From a checkpoint of a small self-supervised image encoder: norm layernorm.
Rows from block 8 of a small self-supervised image encoder, named by matrix and row number. Rows with one number belong to one neuron. Each number is 200 + 30 x the weight over its row's rms, rounded and kept within 0 to 999. All counts start at 0.
After each neuron's rows are labels from the 100 images, of 14848, where the neuron reaches its largest size: "place" is the part of the image that holds the peak; "patch colour" is the nearest of a few named colours to the mean colour under the peak. Only what is clearly more common there than usual is listed. The data: larger renderings of crowded toy scenes.
# gate: MLP gate (model.blocks.8.mlp.gate.weight, 336x128), inputs 0-127
# fc1: MLP up (model.blocks.8.mlp.fc1.weight, 336x128), inputs 0-127
# fc2: MLP down (model.blocks.8.mlp.fc2.weight, 128x336, transposed), outputs 0-127

gate.317,205,212,190,208,200,302,244,208,177,225,202,201,216,202,193,221,171,273,308,201,219,190,207,249,189,180,197,199,202,200,173,189,200,190,198,150,160,200,144,211,194,212,213,191,215,193,216,198,201,254,249,195,89,175,212,194,168,184,165,200,195,186,198,145,160,182,247,163,237,204,175,197,185,204,143,139,197,250,209,200,198,217,231,257,189,182,224,198,251,159,177,200,200,200,198,262,204,200,197,203,190,229,213,219,222,257,243,188,213,193,203,192,183,225,163,207,200,214,202,169,212,199,198,205,164,196,202,154
fc1.317,179,200,140,216,178,200,206,198,132,219,241,220,209,216,195,206,205,152,185,131,207,198,203,196,280,199,203,189,192,244,205,245,189,241,220,187,197,234,151,206,192,187,205,189,221,197,219,256,202,204,161,218,200,235,241,140,196,186,183,259,164,227,191,229,200,175,183,221,198,183,274,141,162,204,256,219,185,203,181,246,179,241,266,197,206,194,138,200,218,178,279,169,199,186,214,239,185,206,147,192,190,226,181,217,229,209,187,167,222,193,175,202,183,200,194,190,204,272,183,133,216,217,201,208,240,200,199,186
fc2.317,182,239,157,201,198,218,179,215,171,177,257,191,201,175,200,173,192,318,278,200,206,151,197,197,220,206,206,172,217,136,217,235,201,203,214,180,198,268,210,230,196,199,204,226,226,200,195,208,164,176,164,207,189,225,200,189,201,174,206,179,192,212,190,168,201,166,217,200,171,212,209,194,170,101,242,211,185,215,153,242,245,203,198,158,191,201,188,154,196,204,134,215,181,235,256,154,217,211,241,203,201,187,206,199,268,157,204,199,202,189,192,187,148,264,197,201,193,201,152,223,221,188,216,197,227,159,185,234
place: middle left
patch colour: black

gate.214,220,222,202,280,197,215,210,212,203,237,206,209,192,172,217,269,108,270,227,201,203,196,214,189,183,154,191,202,229,197,199,199,116,186,223,211,188,168,202,178,192,195,236,200,210,201,175,110,203,200,250,200,196,160,200,200,178,268,233,179,190,183,207,164,254,184,201,177,214,211,200,187,200,203,177,250,200,219,214,201,190,196,255,251,225,165,204,129,142,167,215,156,199,214,189,203,209,215,220,215,216,208,187,199,216,200,221,192,200,236,129,204,173,219,138,202,202,208,141,174,205,211,149,198,161,212,219,219
fc1.214,179,188,203,242,212,197,186,223,224,202,241,165,162,200,205,217,166,172,197,196,261,181,191,201,202,195,218,191,198,194,282,201,150,144,167,316,214,209,203,199,200,200,200,202,199,219,194,172,214,197,204,159,179,210,191,201,210,220,134,227,244,206,204,200,289,200,193,121,204,228,199,192,207,283,180,230,180,234,223,177,197,202,205,148,175,169,174,164,147,223,278,200,201,160,174,192,201,198,170,222,210,199,229,200,216,225,184,229,205,196,221,194,212,162,185,223,178,211,203,221,199,202,183,182,292,198,200,179
fc2.214,170,179,238,181,191,217,286,202,208,255,188,210,205,292,201,224,243,205,171,157,149,193,200,205,199,216,223,162,220,202,220,222,209,194,203,201,163,177,208,204,201,197,183,202,118,213,203,232,245,198,202,213,228,202,215,201,230,224,171,197,193,155,230,223,199,172,199,204,243,175,200,170,160,245,185,113,186,187,187,194,205,198,200,202,190,188,220,198,201,197,177,205,289,236,188,157,182,130,144,237,182,145,165,204,206,199,158,255,257,200,187,180,161,194,224,229,226,206,194,213,199,265,178,217,197,219,177,208
place: centre; middle right
patch colour: brown

gate.161,201,198,210,183,183,208,236,201,199,210,142,104,181,151,201,262,240,153,229,192,201,200,205,196,213,234,202,198,124,167,221,201,224,155,205,230,219,221,169,194,210,158,168,237,177,254,191,201,291,192,203,200,192,189,237,254,250,199,197,194,204,207,200,200,273,219,223,189,213,231,138,193,227,208,217,143,155,154,186,190,160,145,176,251,183,211,183,200,181,241,219,203,205,231,240,199,217,241,219,180,210,199,158,202,205,214,167,206,193,205,174,165,198,197,187,158,195,225,200,226,190,193,125,204,191,178,186,213
fc1.161,209,198,188,251,229,199,202,190,200,236,218,214,201,200,182,185,138,251,202,209,192,189,162,219,197,177,243,199,230,218,166,194,166,185,192,216,149,157,202,231,177,144,223,220,211,191,230,173,192,194,215,107,179,185,209,192,151,207,202,184,215,95,208,183,161,206,204,191,189,181,195,200,152,197,154,236,236,201,204,205,225,211,236,180,222,167,236,154,204,192,196,203,206,236,202,214,266,205,172,278,198,234,195,221,200,183,224,225,274,153,166,212,219,206,275,220,194,146,148,181,173,194,237,224,214,181,225,212
fc2.161,216,129,220,189,97,195,207,185,225,198,110,200,199,211,146,232,210,200,173,203,204,210,184,215,200,172,274,183,204,198,205,249,200,190,185,195,194,182,213,206,203,124,174,201,140,238,207,206,208,253,200,193,210,173,196,233,181,209,197,209,200,209,174,174,200,211,194,98,165,174,164,202,209,236,223,194,182,191,204,203,203,188,197,174,167,203,250,201,200,192,239,201,222,163,201,188,211,187,155,202,224,190,99,207,225,207,119,211,215,263,199,188,178,220,222,205,207,195,223,187,198,197,177,199,179,200,221,257
place: bottom right
patch colour: pink; white

gate.113,212,204,192,198,136,224,202,180,184,210,190,213,208,197,205,244,210,154,111,143,222,200,177,226,140,202,200,224,133,189,207,209,136,212,202,214,195,206,198,241,195,160,219,193,287,201,230,217,201,310,191,204,170,184,271,200,195,210,251,201,195,178,204,203,199,201,173,159,200,230,169,167,195,234,178,185,192,205,204,197,193,221,201,211,188,181,239,198,189,218,219,182,174,218,223,228,189,177,210,230,263,203,211,183,198,188,131,244,280,205,175,177,202,191,188,250,202,193,202,201,180,199,141,221,156,234,199,200
fc1.113,217,217,202,180,233,177,120,216,227,198,190,217,194,174,177,197,176,232,227,261,233,190,197,193,197,199,191,214,197,213,153,148,226,201,200,228,192,213,198,154,191,206,232,166,191,193,198,190,201,213,206,200,237,247,230,168,201,200,109,269,195,205,199,201,150,191,206,200,185,206,219,211,191,184,206,222,250,273,203,239,198,204,171,208,186,172,159,206,231,190,200,200,203,207,149,204,179,178,199,175,149,223,183,200,210,222,200,205,153,73,202,235,190,214,207,204,224,200,125,199,195,181,295,196,228,163,207,162
fc2.113,200,223,179,243,189,210,200,209,179,202,209,203,191,170,200,182,207,192,194,209,230,174,185,236,201,199,222,204,249,204,201,209,172,202,228,202,154,131,200,132,83,201,200,193,228,183,209,200,198,200,189,206,188,215,210,203,201,147,200,226,166,202,190,200,207,203,199,264,128,203,248,186,243,200,241,169,203,182,206,197,233,200,291,175,308,196,152,203,198,183,229,200,200,201,200,206,158,193,195,211,201,171,223,217,216,272,199,222,199,192,202,222,146,184,203,195,256,246,201,173,174,197,199,200,108,201,212,185
place: middle left
patch colour: purple

gate.45,215,201,211,207,189,196,175,212,217,204,206,167,225,197,209,206,197,158,204,197,200,214,180,206,190,197,154,207,189,206,199,200,240,205,202,177,274,239,241,200,143,189,218,214,174,188,188,195,251,208,146,198,204,192,243,189,222,206,195,194,247,205,179,185,180,179,185,160,195,200,208,309,212,197,201,204,183,243,199,223,194,207,242,218,190,199,188,87,186,198,228,164,192,203,178,145,239,151,200,193,276,198,153,196,205,182,146,111,204,214,214,191,225,184,198,241,261,227,173,150,275,203,165,197,209,199,196,220
fc1.45,194,158,197,192,200,202,203,209,198,186,162,188,247,207,189,218,204,203,174,249,199,225,217,203,264,204,233,270,190,209,271,205,211,203,128,203,198,189,228,200,206,152,224,194,200,200,204,92,236,211,129,220,264,213,198,219,212,192,185,218,198,184,114,237,215,210,199,212,232,199,179,155,187,194,198,138,183,201,272,201,200,156,201,218,200,200,156,195,157,225,198,198,165,229,188,191,167,171,242,203,195,192,220,230,248,196,186,210,199,149,199,187,214,185,179,197,199,193,223,196,201,171,219,202,205,143,246,279
fc2.45,214,230,198,200,176,196,189,204,198,159,160,199,182,206,169,184,266,162,216,164,188,185,129,210,188,189,160,257,201,132,198,244,286,198,200,147,205,304,194,212,187,230,220,184,174,194,220,195,204,216,185,194,163,164,278,221,166,183,238,192,200,310,199,193,221,212,205,176,210,200,212,206,276,184,248,220,145,198,210,203,199,229,206,190,211,199,204,202,198,247,202,223,194,202,199,147,188,184,192,202,210,199,183,260,194,170,142,167,186,184,233,202,192,209,219,217,209,199,195,197,229,198,187,179,197,178,205,220
place: middle left; centre
patch colour: black; green

gate.21,205,213,155,200,203,206,117,200,188,229,181,215,177,208,206,232,220,137,191,200,205,211,237,220,150,179,136,203,188,193,198,229,216,215,222,187,321,305,149,182,171,288,206,192,227,205,199,200,200,222,232,201,179,171,176,200,161,213,207,151,160,194,210,203,214,184,195,235,218,200,158,234,227,223,189,212,181,277,198,266,208,200,194,206,198,193,205,187,176,194,206,180,234,194,169,187,199,210,194,200,163,192,225,188,262,212,212,232,228,183,217,195,160,202,160,194,253,201,158,186,192,209,165,194,201,205,199,175
fc1.21,203,208,166,209,203,193,201,217,179,204,201,213,213,194,208,197,109,200,211,172,153,189,205,200,223,210,238,197,218,237,120,203,198,201,233,191,171,192,236,198,199,194,201,200,223,115,248,203,144,199,221,233,266,182,220,183,243,204,201,193,135,194,179,172,147,201,225,200,206,160,223,185,148,184,160,210,260,191,202,211,197,215,205,166,203,180,202,195,201,202,212,211,289,174,211,216,190,200,159,177,202,200,191,258,148,215,196,200,208,193,137,242,180,207,208,206,198,207,144,202,114,287,231,199,208,209,212,207
fc2.21,205,191,201,225,187,226,155,257,149,201,178,208,263,225,223,200,236,247,198,199,210,192,196,203,205,267,181,206,194,210,246,170,241,231,225,183,213,214,211,213,134,179,193,165,165,177,209,195,171,238,167,193,195,193,207,192,232,206,172,193,207,190,192,207,175,133,211,211,191,294,195,208,195,227,200,183,164,202,189,179,202,174,274,223,220,171,152,162,184,175,200,136,170,197,218,163,183,158,209,210,178,208,171,182,218,173,235,195,205,210,200,127,251,200,185,229,284,220,215,123,234,238,190,200,202,216,191,244
place: middle left
patch colour: black

gate.207,207,225,222,164,165,180,198,196,212,215,223,215,119,195,166,199,245,144,204,266,214,206,204,254,221,188,210,203,206,203,201,188,207,199,191,204,199,200,208,148,204,89,212,197,226,187,213,177,214,219,219,278,182,214,233,198,285,202,194,190,203,206,155,198,243,203,218,174,199,197,187,203,237,215,214,205,186,194,198,201,202,146,237,188,268,172,219,194,208,172,180,206,190,174,200,228,201,211,164,221,173,167,185,218,237,201,86,207,200,175,209,194,176,164,199,172,147,250,171,202,203,200,234,216,227,128,200,182
fc1.207,188,195,224,201,202,198,209,211,202,185,245,202,176,212,190,195,205,297,182,251,207,214,206,245,219,219,183,153,241,199,220,133,221,215,180,196,200,191,208,194,203,200,200,185,200,182,186,164,180,198,199,197,200,191,196,202,273,169,197,221,214,236,197,220,284,200,289,155,201,195,211,165,221,202,201,144,207,201,188,157,190,190,226,196,265,215,212,236,237,225,132,203,201,187,185,210,168,285,215,216,115,125,178,201,194,145,150,207,190,198,179,187,188,217,197,157,180,208,193,203,204,198,223,200,209,132,193,193
fc2.207,103,205,194,205,224,175,150,199,230,211,206,207,207,205,233,204,120,198,199,209,200,222,200,193,225,245,195,167,205,189,178,201,213,208,161,201,209,199,192,204,199,206,181,296,211,197,179,202,202,136,200,158,194,176,182,173,197,237,198,189,196,201,211,269,206,195,212,201,187,109,228,211,198,200,116,226,226,200,190,201,215,139,195,208,190,252,189,204,202,187,195,199,200,206,163,196,211,224,309,190,204,270,190,180,136,195,203,244,191,220,203,215,198,224,172,215,197,229,200,247,202,211,202,182,240,209,139,199
place: bottom right
patch colour: cyan; blue

gate.227,197,199,237,109,215,238,194,189,218,237,197,145,221,225,160,245,186,199,225,175,208,205,142,207,141,193,208,207,208,209,135,200,210,204,150,210,214,205,248,183,233,198,226,151,234,219,154,208,177,222,189,152,186,188,231,165,179,223,185,179,207,194,207,196,155,184,179,200,253,233,208,219,212,266,125,262,203,218,204,210,220,181,166,203,157,121,200,196,200,177,167,194,198,251,154,208,194,159,183,240,272,200,230,192,178,201,147,180,201,214,250,207,203,201,224,200,205,200,192,227,208,206,206,243,203,203,148,197
fc1.227,218,246,200,239,200,180,192,248,251,206,211,191,179,195,339,205,198,135,190,197,203,217,206,186,213,200,160,206,189,200,214,203,209,182,208,164,233,232,173,203,141,194,198,207,195,180,150,184,200,182,227,194,189,171,238,184,118,197,251,252,193,206,194,176,199,200,267,187,202,196,202,255,202,193,199,176,192,230,201,205,190,193,220,250,203,202,228,138,293,170,247,184,195,189,196,212,244,226,147,157,213,208,158,233,191,195,187,194,199,229,203,200,209,191,135,207,154,212,205,200,191,256,202,200,199,208,200,199
fc2.227,187,227,200,203,198,287,229,191,183,303,187,194,194,201,229,210,201,215,210,165,198,200,209,191,198,201,235,195,239,208,172,220,198,202,199,240,184,148,198,200,201,193,170,208,209,208,190,282,216,188,200,199,196,172,199,177,236,231,233,165,135,174,199,176,188,162,178,225,203,202,205,156,190,194,194,201,210,166,152,221,226,202,203,154,170,174,200,173,166,155,199,189,269,242,198,275,198,238,199,199,192,195,130,125,200,254,205,244,200,207,150,214,198,242,199,202,260,207,200,219,200,248,212,266,191,225,159,196
place: middle left
patch colour: brown